config.toml
encoder_head_dim = 64
encoder_expert_mlp_ratio = 1
text_encoder_head_dim = 64
optimizer = "muon"
momentum = 0.95
nesterov = true
cautious_weight_decay = true
batch_size = 256
epochs = 82.6
Rows from block 3 of the audio encoder of a small contrastive audio-text model, named by matrix and row number. Rows with one number within an expert belong to one neuron, the router's apart. Each number is 128 + 24 x the weight over its row's rms, rounded and kept within 0 to 255. All counts start at 0. After the name is the row's rms in percent of the matrix's.
After each expert's rows are labels from the 100 clips, of 14848, where the router gives the expert most weight on average: "top examples" is what is common among them. Only what is clearly more common there than usual is listed. The data: synthetic speech, music and everyday sounds put through simulated rooms and audio effects. In brackets: how many of the 100.
# router: router (encoder.blocks.3.mlp.router.weight, 32x48, trained with AdamW), inputs 0-47
# up: expert up (encoder.blocks.3.mlp.up, 32x48x48), inputs 0-47
# down: expert down (encoder.blocks.3.mlp.down, 32x48x48, transposed), outputs 0-47

# expert 24
router.24 089 [155  78 142 106 143 135 122 112  87 132 133 119 135 142 163 105 138  89 110 135 115 119  88 145 110 155 129 156  98 196 152 123 146 171 129 126  90 149 127 124 130 103 127 142 145 172 118 122]
up.0 095 [ 93 165 132 148 174 124 116 111 116 111 139 137 116 136 154 150 114 112 163 126 152 140 122 111  79 118 182 129 150 110 133 154 116 102  91 139 155 124 135  69 128 159  87 145 145 121 132 109]
down.0 104 [157 106 151 149  99  91 104 119 143 104 109 156 152 133 188 136  87 118 129 141  96 126 145 129 128 135 142 166 117  91 122 118 172  93 158 120 135 113 113 141 117 123 108 166  90 133 105 157]
up.1 064 [124 133 178  96 114 109 165  96 126  96  95 145  80 137 104 144 103 137 133 140 135  71 117 136 112 107 136 146 142 150 154  94 144 107 130 128  86 136  85 113 130 116 145 101 122 116 166 144]
down.1 080 [122 130 111 132 163 196 136 132 138 143 115 135 165 119 150 137 133 121 146  76 122  85 151 125 101 127 123 113 137 117 140 140 108 140  69 157 145 125 141  87 161 115 103 127  75 128 122 134]
up.2 105 [140 147  97 101 113 140 152 124 115 110  86 137 121 150 133 137 126 118 107 100  95 128  95 137 142  84  90  95  95 154 176 100 102 139  65 144 158 116 147  95 136 132 132 121 144 121 118 110]
down.2 108 [168 149 132 139 124 112 161  90  90 145 102 129 140 138 100 112 153  86 155 155 137 118 132 135  93 113 127 123 159 113 114 141 161 135 180 118  80  75 130 110 142 112 162 141 119 137 143 107]
top examples: everyday sound (94); dry (45)

# expert 6
router.6 080 [127  67 154 111 126 133 130 103 121 129 150 122 141 106 148  77 129 115 128 134 148 100 105 167 109 162 132 103 120 188 153 137  96 154 125 132 118 110  87 133 111 126 130 121 165 161 109 159]
up.0 101 [132 125 104 110 100 147  89 125  94 135 117 166 119  95 125 142 179 118  80 125 152 160 123 121 126 129 147 119 159 112 155 172 129 158 125  68 122 115 127 131  92 165 139 128 150 151 142 123]
down.0 084 [141 140 106  76  99 128 137 133  95  96 156 134 163 138 157 132  98 130 128 107 157  96 131 159 107 175 107 137 132 139  97 164 138 141 112 177 100 144 132 123 117  95 126  99 119 114 169 146]
up.1 095 [142 112 148 128 166 133 124  86 115 135 168 151 113 121 112 159 140 119  59 100  93 145 131 156  77 151 128 104 135 134 107  97 153 163 134 101 146 120 119 144 135 157 120 109 136 154 120  97]
down.1 105 [108 118 136 166 146 114  92 164 169 132 103 130 151 101 142 113 119 159 106 132 121 143 146 101 122 137 130 166 143 117 146  88  95 132 138 112 149 142  81 113  92  76 124 134 126 180 113 147]
up.2 117 [121 109 126 158  93 117 136 144 127 104 106 121 106 166 164 112 133 120 135 123  98 128 149 104 145 174 107 123 143 177 139  79 137  89 124 122 123 105 123 117 185 111 130 129 135 146  77  95]
down.2 104 [124 173 133 165 175 143  85 133 147 112 108 108 136 121 130 145 145 130 121 113 130 134 155 184 136 112 104 139  96 133 132  75 127 115 138 168 131 146 130 115 146 141 112 132 111  90  72 102]
top examples: everyday sound (100)

# expert 1
router.1 105 [116 150 153 161 114 101 168  81 140 126 135 159 157 113 162 125 130 142 104  97 129  87  97 137 103 108 162 117 148 114 153 149 133 100 138 158 113 114 119  94 172 103 148 154 136 149 157 113]
up.0 110 [110 119 140 125 141 101 143  99 166 134  80 154 120 113 113  77 156 119 134 107 150 148 141 186 116 131 132 176 103 136 117 126 161 112 122 145 153 135 162 109 161  84 127 107 106 117 101 127]
down.0 107 [158 114 123 129 163 167 125 160 128 131 182 167 157  97 143 140  87 109 107 130  85 140  99 132 161 121 110 145 125 113 149 114 127 110 129 150 151 154 132  81 114 119 112 110 141  75 120 116]
up.1 078 [118 172 121 169  83 167 123 149  76 163 125 192 151 136 136 148 130 139 115 119 161 134 137 136 117 134 105  97 176 141 147 153 131 109 113 139 159 145 125 134 111 129 114 115 158 123 117 110]
down.1 078 [126 101 145  99 134  96 137 113 152 113 159  84 122 113 136 154 125 133 139 156 105 132 101 167 177 102 155 158  77 149  90 151 136 137 121  79 141 119 147 152 156 122 111 140 152 105 142 135]
up.2 107 [114 161 123 149 103 114 125 115 152 113 169  99 124 151 150  64 155  90 162 142 117 107 143 131 123 163 104 134 136 118 126 152 176 133 153 116 108 103 154 104 123 164 146 105 115  89 134 141]
down.2 103 [120 134 129 116 140 156 121 139 127 112 145 136 117  99  71 139  94 127 101  94 159 159 120 115 113  97 141 176 151  79 115 130 176 125 129 147 130 121 144 136  91 107 166 130 104 166 146 157]
top examples: short reverberation (98); reverberation time: 0.3 to 0.6 s (69); number of effects: 0 (53)

# expert 5
router.5 070 [176  83 167 128 124 172 127 107 129 114 153  98 164 119 132 106 151 136 139 153 151 111 122 153  92 133 120 111 118 127 144 120 103 117 110 143 125  77 100 138 113 125 129 138 156 135  68 165]
up.0 115 [122 133 140 111 138 107  96 126 154  91  89 122 100 103 120 164  96 155 130 107  91 133 179 122  93 106 105 113 116 132 174 119 113 118 164 140  85  99 168 129  99 121  99 128 130 115 136 137]
down.0 110 [107 143 138 116 134 155 114 100 155 123 151 136 123  72 121 166 142 101 119 154 115 107 117  99 171 130  95 152  84  95 137 113 158 139 103 151 151 135 157  96 138 156 115 159 119 118 172 127]
up.1 091 [100 122 151 144 138 115 152 140  91 180 116 111 117  89 109 110 141 153 121 101 142 163 122  98 148 143 156 127 133 129  90 108 106  73 163 117 126 126  99 133  85 147 136 170 151 150 119 115]
down.1 076 [124 158 108 158 122 158  97  92 122 159  92 131 109 172 139 142 147 116 133 136 118 130 124 142 149 163  97 118 128 117 147 129 148 149 106 134 120 103 143 159 179  90  89 141  70 136 106 108]
up.2 098 [108 110 105 165 170 137 142 135 154 118 144 114 154 109 154 172 107  98 150 166  99 144 147 167 146 117 139 118 166  96 151 133 113 154  96 111 155 123 117 116 114 114 105 128 157 108 179 136]
down.2 108 [139  84 175 146 142 108 133 132 135 121 116 148 117 145 133 112 124 104 141 104 165 120 138 115  81 114 144  98 114 146 181  92  77 135 157 126 122 190 134 115 117 131 115 137 117 161 144 108]
top examples: everyday sound (100)

# expert 23
router.23 104 [ 94 155 105 138 104 110 110 147 120 112 147 118  99 107 121 107 161  90 115 140 120  98 100 132 139  95 133 124 155 114 132  87 149 105 164 135 157 154 142  90 125 115 126  98  78 140 101 179]
up.0 108 [116 133 125 148 149 145 117 100 106 161 129 140 178  99 129 159 112  92 113 149 125 155 103 166 122 122 161 129 134 155 118 163 158 125 140 127 149 118 174 151 125 178 117 127 102  96  77 124]
down.0 098 [178 132 108 138 125 138 148 151 106 101 121 113 129 181 129 118 112 134 144 102 154 205  89 121  79 143 115 149 108 152 120 138 110 123 137 144 122 141 121  85 159 127 117 128 111 107 150 111]
up.1 094 [ 89 163 151 117 114 124  95 119 120 157 146 110 139 141 118 126 106 152  91 172 164 100 155 116 165 152 129 165 169 123  93 166 149 122  88 117 109 126 125 124 131 105 124 120 119  95  96 108]
down.1 098 [149 183 131 124  80 128 150  96 145  78 125 152 110 144 139 122 194 134 135 122 135 101  95 139 151 146  94 136 127 102 125 107 129 127 128 105 110 115 159 120 114 132 179 132 114 158 114 105]
up.2 089 [100 162 142 137 130 122 167 100 163 155 116 115 101 190 140 118 161 110 111 109 128 130 147  99 166 151 141 129 120 128  87 134 116 148 121 129 100 168 139  68 130 137 151  98 133 151 133 120]
down.2 097 [108 123 170 143 140 125  99 134 151  94 127 109 139 132 127 193 136 147  84 103 148 133 106  88 157 164 110 149 139 114 133 144 130 123 160 123 144 110 150  94  82 131 159 134 124 139  89 102]
top examples: tremolo (97); band (75); dry (45)

# expert 19
router.19 075 [108  88 171 117 128 156 124  89 120 123 152 111 131 132 153 101 129 132 140 134 156 100  84 153  96 159 130  75 130 149 153 113 108 151 137 129 124 117  90 157 112 132 133 110 159 167 111 171]
up.0 053 [133 104 126 137 115 144 143 114  84 154 109  97 132 132 169  79 136 132 148 138 105 129 147 100 127 119  76 116 114 164 106 162 145 171 132  91  89 145 119 125 134 143 129 116 126  97  94 171]
down.0 069 [166 139  75 137 134 113 108 141 135 145 105  83 104 131 129 138 172 140 149 152 126 178 105  89 155 106 127 134 136 106 129 148 120 106 145 110 121 134 141 139 160 152 136  81 141  78 101 139]
up.1 113 [135 133 100 115 171 115 154 141 162 152 149 109 103 113 135 105 136 118 113 127 118 125  90 109  98 138 113 110 149 122  66 179 110 150 141 106 171 126 178 115  95 107 123 132 114 102 145 142]
down.1 109 [110 166  62 120  96 102 136  88 124 140 121 129 149 142  97 148  62 147 143  83 134 131 164 116 139 131 147 165 143 105 147 160 123 141 110 138 136 146 112 132 145 142 122 143 123 111 162 129]
up.2 092 [131 130 120 111  90 107  85 124 143 126 153 149 138 130 105 148 127 164 109 122 109 150 149 124 115  81 100 160 159 129 153  81 148 139 132 134 165 155 140 152 134 145  67 155  99 121  95 123]
down.2 100 [147 126 163 139 140 137 109 159 110  90 118 151 140 143 106  92 143 137 137 140 180 160 108  84 145 141 162  95 105 150 132 128 161 124 156  84 124 143 131  97 112  81 113 133 160 118 104 121]
top examples: everyday sound (100)

# expert 29
router.29 104 [128 113 164 152  99 129 119 115  72 116 139 143 130 143 161  90 150 135  83 119 147 147 115 157 104 152 122 136 103 129 134 125 176 130 129 118 120 151 121 130 143 174  93  84 139 155  98  90]
up.0 086 [149  97 174 112 106  92 141 163 135 126 153 125 156 189 142 161 151 160 128 171 110 108 153 144 122  83 140 119 146 131 123 126  87 135 137 133 127 107 158 128 175 102 137 131 133 124 123 110]
down.0 086 [148 138  98 161 136 109 120 120 141 116 192 113 140 143 122 127 127 115 113 103 136 106 101 143  54 174 137 111 174 129 120 103 119 138 157 128 148 123 135 158  82 157 132 115 109 124 112 133]
up.1 084 [139 104 129 123 118 113  77 102  96 156 140 148 174 117 112 123 149 138 190 138 102 120  93 136 100 137 153 125 104 104 135 158 136 123 118 162 145  91 136 126  66 109 132 124 109 135 103 135]
down.1 090 [ 93 129  82 159 124 129 161 161 157 182 118 140 146 130 149 111  97 197 120 116 142 134 143 130 126 128 139 108 125 103  91 125 107 115 128 135 113 102 110  98 135 168 123 104 142  93 110 108]
up.2 080 [ 85 164 102 165 152 155 122 100 150 140 139 126 130 138 129 145 101 175 136 162 160 143 118 128 130  90  99 122 115 129 100 133 114 100  92 113  99 127  63 109 106 137 132 130 139 145 165 132]
down.2 092 [122 138 146 130 159  92 124 109 119 121 125 130 112 188 134  68 162  88 117 183 135 125 151 135 117 161 143 101 142 153 115 136 129 128 120 102 145 104 137 100 116  79 120 132 163 153 142 130]
top examples: dry (54); dropouts (48); reversed (35); number of effects: 3 or more (31)

# expert 22
router.22 105 [149 134 149 116  83  87 145 124 139 114  92 103 119 131 121 129 129 132  63 119 133 167 111 149 153 106 167 120 136 167 133 106  92 121  95 135 163 108 162 104 154 107 131 121 170 124 121 124]
up.0 091 [158 104 146 126 139 115 169 133 123 130 134 127  91 140 137 128 118 125 111 127 172 117  86 123 100 151 149 147 170 159 137 125 152  85 131 116  86 142 168 160  97 157 161 174 145 136 142 110]
down.0 094 [133 126 100 130  98 109 101 118 141 116 136 100 143 164 143 113 138 113 103 122 156 141 135 184 192 149 146  84 142 102 101 146 132 162 138 145 167 135  96  99 146  93 116 139 111 133 100 120]
up.1 101 [122  91 167 121 110 151  99 132 135 159 123 135 118 128 149 135 139 135  95 110 139 115 162 123 176 128 169 130 118 138  84  80 137 192  93 119 146 119 165 127 124 106  98 139 110 124 129 103]
down.1 094 [120 101 129  92 135 129 138 129 145 121 123 167  80 187 125 123 107 133  98 133  90 132 120 129 107 162 120 124  96 111 113 106 156 111 171 157 105 105  99 156 154 147 111 134 139 127 171 165]
up.2 103 [127 174 143 167 147 133 132  84 137 182 164 113 111 139 123 111 149 180 101 135 124 153 149 116 113 127  96 127 111 145 137 103 156 137 113 129 146 178 108 121 143 148 108  93 148 123 157 104]
down.2 108 [114 166 144 169 151  98 151 115 128 129 105 161  95 149  98 161 152 122 130 129 128 133  97 136 154 133 143 141 143  80 129 120 151 112 132 165 112 113 111 132  40 142 125 106 135 138 134 125]
top examples: band (58); dry (51); tremolo (50)